From a checkpoint of a small contrastive image-text model.
Model: encoder widths [48, 96, 192], text encoder layers 8, text encoder norm layernorm, text encoder moe top_k, text encoder num experts 4.
Data: trained on rendered roads seen from a driver's seat, with toy cars, trees and houses, 72500 training examples, 12.2 epochs.
Rows from block 9 of the image encoder, named by matrix and row number. Rows with one number belong to one neuron. Each number is 200 + 40 x the weight over its row's rms, rounded and kept within 0 to 999. All counts start at 0. After the name is the row's rms in percent of the matrix's.
# fc1: MLP up (encoder.blocks.9.mlp.fc1.weight, 768x192), inputs 0-191
# fc2: MLP down (encoder.blocks.9.mlp.fc2.weight, 192x768, transposed), outputs 0-191
fc1.643,106,154,208,213,288,171,225,161,241,162,142,223,238,214,265,211,216,265,250,230,164,213,172,177,232,219,170,219,224,222,142,225,154,194,134,217,252,157,205,137,178,267,170,156,198,295,200,223,177,212,153,168,186,234,212,168,228,154,190,181,228,117,189,249,232,229,158,271,229,231,193,119,214,181,285,158,223,224,165,133,201,279,220,199,163,193,248,177,193,177,232,189,151,255,178,229,174,152,243,186,229,191,168,140,186,159,316,116,224,250,216,205,215,219,199,189,188,167,181,191,190,217,156,146,238,246,211,161,197,219,243,203,208,195,269,172,265,129,133,192,237,121,270,171,228,145,114,181,153,136,200,171,215,269,224,194,214,174,169,176,221,278,213,245,253,159,174,213,159,148,176,198,186,189,178,232,203,198,265,219,224,97,189,214,149,197,166,163,213,169,184,163,239
fc1.644,089,226,229,232,131,306,196,199,229,178,177,206,184,192,171,195,149,213,161,282,255,168,190,183,220,166,204,216,84,109,224,205,174,249,251,209,236,192,253,279,199,150,220,253,227,196,129,217,249,312,165,143,149,188,120,191,272,212,197,221,230,207,129,232,240,177,230,202,188,201,200,207,147,171,179,198,136,201,149,199,193,260,216,183,199,155,142,186,221,187,248,232,235,156,185,189,195,207,154,207,188,216,212,189,186,224,264,187,263,154,192,211,207,243,184,165,194,199,190,156,232,137,270,303,240,240,238,248,232,221,170,224,216,220,202,255,184,178,106,153,231,225,180,197,219,178,222,231,226,194,202,233,199,242,208,189,190,194,200,182,205,238,261,175,243,242,237,140,154,119,201,148,195,236,179,278,243,161,254,288,146,160,196,185,182,165,187,166,222,239,197,229,86
fc1.645,092,200,281,189,219,259,145,229,183,178,196,218,221,262,196,196,189,196,237,171,194,287,147,224,189,208,175,234,222,242,201,273,128,194,133,131,203,133,216,264,209,171,164,184,240,159,163,197,195,194,159,183,194,184,234,186,242,203,231,193,166,201,244,161,184,102,152,191,245,152,90,242,181,233,226,213,242,218,181,197,166,235,218,208,118,216,187,256,214,234,140,220,225,175,222,264,214,260,228,164,160,193,209,170,163,229,204,214,130,254,198,217,205,234,172,152,244,210,191,141,207,183,232,202,183,236,193,139,164,236,267,203,262,207,149,224,242,266,145,205,116,219,231,185,182,138,240,182,211,232,108,202,192,136,214,267,216,223,113,174,216,210,217,160,206,232,113,175,173,129,181,234,217,233,231,175,168,260,182,248,254,169,223,208,188,221,97,215,242,158,230,108,274
fc1.646,114,198,275,133,111,204,200,186,195,178,206,198,187,167,256,261,249,149,191,109,235,159,186,260,217,192,164,138,201,249,186,207,156,198,172,146,161,201,212,228,199,205,196,211,215,272,170,162,241,133,222,208,222,132,210,212,216,216,151,95,206,187,172,270,260,193,209,222,239,236,287,224,188,221,173,172,150,197,211,259,176,122,227,126,193,207,172,215,244,235,200,167,108,154,233,199,169,211,163,290,235,167,178,174,160,205,224,118,262,210,212,207,198,219,183,227,224,209,178,182,239,160,164,166,175,186,227,274,182,254,99,164,147,161,193,196,158,158,200,191,153,186,204,144,216,268,194,177,238,151,196,184,212,223,238,241,240,148,167,139,199,206,293,238,242,221,207,171,145,121,114,226,153,250,166,216,281,154,238,178,170,204,214,221,189,181,130,214,168,214,190,165,221
fc1.647,120,236,232,181,195,215,150,222,196,224,213,210,188,189,259,188,179,267,228,248,171,234,140,239,185,188,273,208,146,158,158,278,175,283,222,267,222,258,196,180,144,198,154,206,199,182,230,203,197,140,239,262,267,165,156,185,197,187,149,312,220,227,128,210,165,270,136,305,201,252,224,233,194,177,230,275,176,214,156,216,234,172,174,189,183,151,206,213,185,156,244,207,187,228,227,202,207,223,189,187,184,113,202,214,229,184,222,213,202,187,197,241,153,221,187,246,223,170,183,199,116,211,255,233,192,227,189,192,197,260,216,133,206,165,182,288,204,144,173,174,222,156,213,111,216,220,272,212,162,151,151,159,137,239,205,207,170,201,183,149,133,203,243,206,195,259,209,203,179,113,282,214,214,133,187,226,216,140,194,155,199,178,204,180,193,304,175,179,260,239,173,224,94
fc1.648,097,209,217,163,199,201,186,187,197,107,263,195,145,172,203,240,89,218,177,212,230,212,219,165,143,141,266,191,114,165,214,215,219,179,160,97,174,208,153,144,129,188,192,193,134,198,173,247,230,147,223,217,223,287,200,159,252,152,155,198,199,189,177,174,209,158,132,141,189,219,218,184,237,130,262,159,211,153,233,211,267,187,242,166,254,230,172,129,213,232,250,211,209,239,179,266,210,268,227,175,240,278,217,208,208,171,137,213,293,274,220,225,203,148,168,194,209,224,229,161,238,238,207,228,179,199,117,209,138,225,172,255,183,187,198,141,192,242,214,194,119,282,213,237,144,131,184,264,149,255,169,185,167,154,211,252,181,210,192,190,237,185,181,178,231,186,170,146,203,173,202,196,169,255,157,206,198,241,218,164,174,216,233,151,167,241,252,187,207,201,144,129,214
fc1.649,075,209,235,202,208,202,237,201,189,172,196,215,160,226,128,247,165,214,158,250,216,265,221,185,187,199,198,224,186,157,184,175,162,202,194,144,228,159,232,195,218,177,214,221,181,246,201,164,229,307,134,209,190,182,165,209,209,115,104,257,160,183,193,207,215,224,219,167,186,141,160,234,167,217,266,143,276,212,213,188,203,150,127,218,141,193,229,183,179,172,186,151,259,240,157,177,209,119,184,171,173,215,175,263,174,225,191,228,129,310,175,174,96,228,160,215,197,123,234,202,273,205,200,113,214,151,206,212,262,214,244,141,167,211,215,153,145,163,198,256,169,161,201,98,270,267,230,176,221,187,190,230,132,218,234,182,180,203,187,172,207,183,169,154,179,224,113,141,188,165,195,254,176,149,208,164,201,193,230,205,228,217,155,209,257,161,187,138,170,184,237,255,303
fc1.650,100,162,213,241,224,165,196,167,109,211,213,234,212,303,198,202,150,190,253,187,257,211,214,157,198,153,162,89,195,184,221,245,145,260,230,283,210,200,191,169,140,262,243,206,225,232,188,150,124,220,239,193,218,197,138,165,169,131,246,210,184,138,257,162,235,157,228,233,200,166,230,113,112,243,245,146,176,240,178,158,153,242,257,145,183,236,178,191,152,205,189,166,140,191,195,266,199,196,216,154,160,184,238,230,214,162,165,141,236,168,220,216,164,210,188,223,206,252,253,255,224,225,205,225,204,206,194,173,136,243,261,205,159,147,125,191,177,228,186,174,219,242,193,157,258,179,213,210,272,231,144,189,204,185,178,121,225,214,184,275,196,282,209,181,196,155,129,230,247,177,203,274,178,174,159,245,245,269,190,206,206,260,252,223,197,216,234,167,158,235,164,238,162
fc2.643,102,184,212,263,217,163,237,173,182,192,137,193,198,245,189,230,222,159,234,162,155,216,260,167,141,248,272,196,203,235,226,176,178,232,166,247,210,274,245,235,188,188,260,230,179,247,155,170,209,208,246,162,95,165,213,210,123,228,140,186,171,178,190,258,169,217,238,237,134,141,191,196,161,205,144,205,188,203,230,148,127,305,131,200,139,195,157,196,208,178,137,148,163,180,223,180,227,178,297,190,269,187,156,214,187,210,212,233,236,264,140,149,212,230,166,173,175,187,206,263,141,161,270,145,235,183,212,201,177,254,144,261,186,170,175,240,270,126,164,144,207,206,247,197,164,190,164,184,252,196,165,222,235,153,272,184,213,259,236,240,172,212,186,184,206,167,284,230,181,173,178,220,207,233,258,235,176,185,151,198,215,207,156,228,273,156,131,233,266,212,220,265,229
fc2.644,090,260,239,236,244,244,189,174,232,157,237,165,228,172,181,241,188,239,240,211,207,242,220,226,160,180,192,216,202,191,236,276,166,185,149,204,181,157,219,171,194,240,105,251,210,184,182,215,175,283,250,240,207,137,126,192,191,252,255,190,242,232,227,162,166,194,237,198,201,228,248,207,238,203,224,233,143,205,218,243,254,164,224,237,251,244,202,198,161,151,124,218,269,187,237,263,255,201,198,126,273,214,143,242,228,191,196,189,206,245,190,168,220,201,146,131,247,229,252,213,199,162,204,193,188,194,237,247,174,208,204,144,316,139,119,234,142,309,174,242,222,259,210,176,185,268,256,112,170,247,241,111,172,213,191,171,141,190,105,221,220,157,197,230,212,227,204,181,187,237,202,193,200,275,254,219,178,188,282,225,203,184,177,271,189,222,206,211,250,187,159,234,211
fc2.645,089,203,207,163,249,180,201,215,87,266,224,222,258,172,239,196,222,205,249,198,242,226,208,217,207,193,244,142,176,238,215,225,230,198,182,239,169,234,172,276,126,146,241,239,213,205,121,147,155,195,183,156,127,179,182,193,142,218,219,260,161,237,244,297,135,271,197,160,232,178,197,158,211,195,164,199,218,176,232,180,164,237,189,151,218,227,185,151,144,188,104,156,176,212,179,150,211,184,179,207,135,145,154,212,169,164,199,213,267,261,220,207,209,223,223,197,249,164,219,170,244,209,184,343,180,216,225,186,167,241,264,277,199,218,243,221,239,156,153,203,210,200,165,266,161,191,186,200,262,221,221,219,209,195,93,183,219,240,275,213,142,194,226,201,209,193,207,133,264,188,186,146,198,166,160,192,210,277,231,217,191,216,220,266,190,230,166,229,221,241,194,93,146
fc2.646,114,175,178,217,251,156,206,225,160,241,163,292,213,204,152,246,233,225,278,202,162,257,203,149,167,234,177,125,225,188,212,154,170,187,179,198,276,186,221,153,220,238,215,154,192,185,217,169,273,213,207,226,201,229,190,203,179,221,155,188,222,231,197,171,180,258,161,186,207,179,195,202,199,111,221,188,220,173,204,186,195,227,330,163,222,176,222,205,219,166,156,176,196,237,205,160,192,184,229,113,187,165,229,211,187,173,187,271,214,148,131,243,173,183,135,185,214,256,160,159,270,239,271,210,110,125,274,211,209,203,204,168,172,197,242,177,118,271,144,163,216,206,231,185,175,239,234,182,205,216,162,203,197,131,175,274,249,232,137,216,213,218,260,239,145,282,178,234,146,226,193,194,207,143,263,275,126,244,229,254,125,191,234,270,206,270,150,242,148,182,189,216,201
fc2.647,126,166,206,196,217,324,184,253,161,210,193,205,208,137,207,206,153,155,218,160,214,170,232,226,214,164,166,202,199,165,206,264,269,235,218,242,220,235,203,235,234,175,157,190,287,183,211,136,213,195,216,168,212,220,222,194,187,174,151,130,204,149,252,124,144,183,167,103,200,187,194,211,184,166,215,180,194,275,223,195,156,190,147,219,223,163,270,264,239,237,147,171,247,166,215,176,261,278,251,172,232,229,172,189,219,194,156,168,178,194,173,179,224,137,148,236,167,221,178,103,166,185,178,208,172,165,226,165,185,198,185,137,203,261,200,194,202,154,156,208,195,202,129,142,161,257,141,166,296,228,138,187,307,192,212,231,216,198,278,225,228,213,180,109,179,215,185,150,178,177,215,223,186,231,201,230,251,178,306,110,232,177,224,240,154,239,160,256,225,211,229,142,196
fc2.648,094,221,146,192,233,198,162,158,190,229,199,196,167,215,194,119,185,139,243,155,196,311,218,181,201,121,175,161,165,304,127,148,197,194,261,205,223,216,172,221,316,217,200,159,162,212,180,205,236,158,234,173,115,166,241,188,226,117,202,172,187,221,222,206,131,230,180,210,158,182,244,106,159,194,246,217,245,189,186,183,196,166,218,164,269,192,189,206,218,260,210,246,172,202,259,243,184,171,219,218,119,243,204,199,171,196,169,254,262,158,215,226,131,240,261,214,185,129,212,207,215,199,230,298,238,166,194,153,225,154,217,164,171,209,99,150,224,178,203,187,160,188,159,251,248,174,181,142,157,241,164,177,224,230,173,175,227,189,228,238,226,171,190,271,199,244,188,198,189,274,209,214,273,210,234,197,268,222,197,130,239,258,216,221,265,268,143,225,230,193,184,215,169
fc2.649,077,203,252,300,199,230,98,230,300,213,242,226,193,167,223,176,191,281,279,217,261,93,183,174,260,180,166,194,171,292,170,189,242,193,250,167,208,215,213,203,201,230,253,218,203,267,231,202,205,225,161,283,181,206,187,223,186,249,233,196,224,206,243,113,168,225,212,244,285,151,147,232,236,200,193,282,152,219,197,245,205,177,220,233,158,174,161,149,156,236,239,206,199,255,195,225,175,181,173,267,213,207,239,169,201,156,189,200,231,221,240,224,158,216,273,238,242,237,139,215,103,193,202,147,249,195,169,165,163,252,218,235,239,224,184,226,189,137,199,237,222,210,241,222,241,222,242,234,263,162,171,192,245,196,230,214,222,236,232,193,213,231,140,124,157,225,148,171,235,151,153,187,250,218,172,250,214,249,211,148,221,148,260,242,173,191,180,214,226,139,191,183,275
fc2.650,096,228,194,259,199,169,234,182,210,269,181,215,247,210,226,209,158,226,233,129,233,181,183,175,166,195,250,139,195,247,149,143,202,260,175,209,126,199,175,233,201,268,221,176,200,130,166,248,233,243,260,201,229,166,251,245,215,204,219,171,252,162,221,249,121,144,202,240,189,183,266,168,184,149,184,193,151,215,186,142,229,184,149,212,245,244,190,173,165,268,277,180,132,173,230,253,259,166,176,246,145,177,127,265,223,287,145,264,167,166,198,207,206,212,163,131,170,150,263,170,187,230,177,259,175,206,189,192,241,210,186,261,180,255,177,157,130,178,189,179,172,246,215,149,158,207,282,282,185,301,142,214,169,198,253,214,179,129,212,237,147,233,292,217,165,113,225,174,219,196,222,215,185,239,176,169,201,186,188,160,189,211,209,228,175,152,202,192,260,233,214,150,204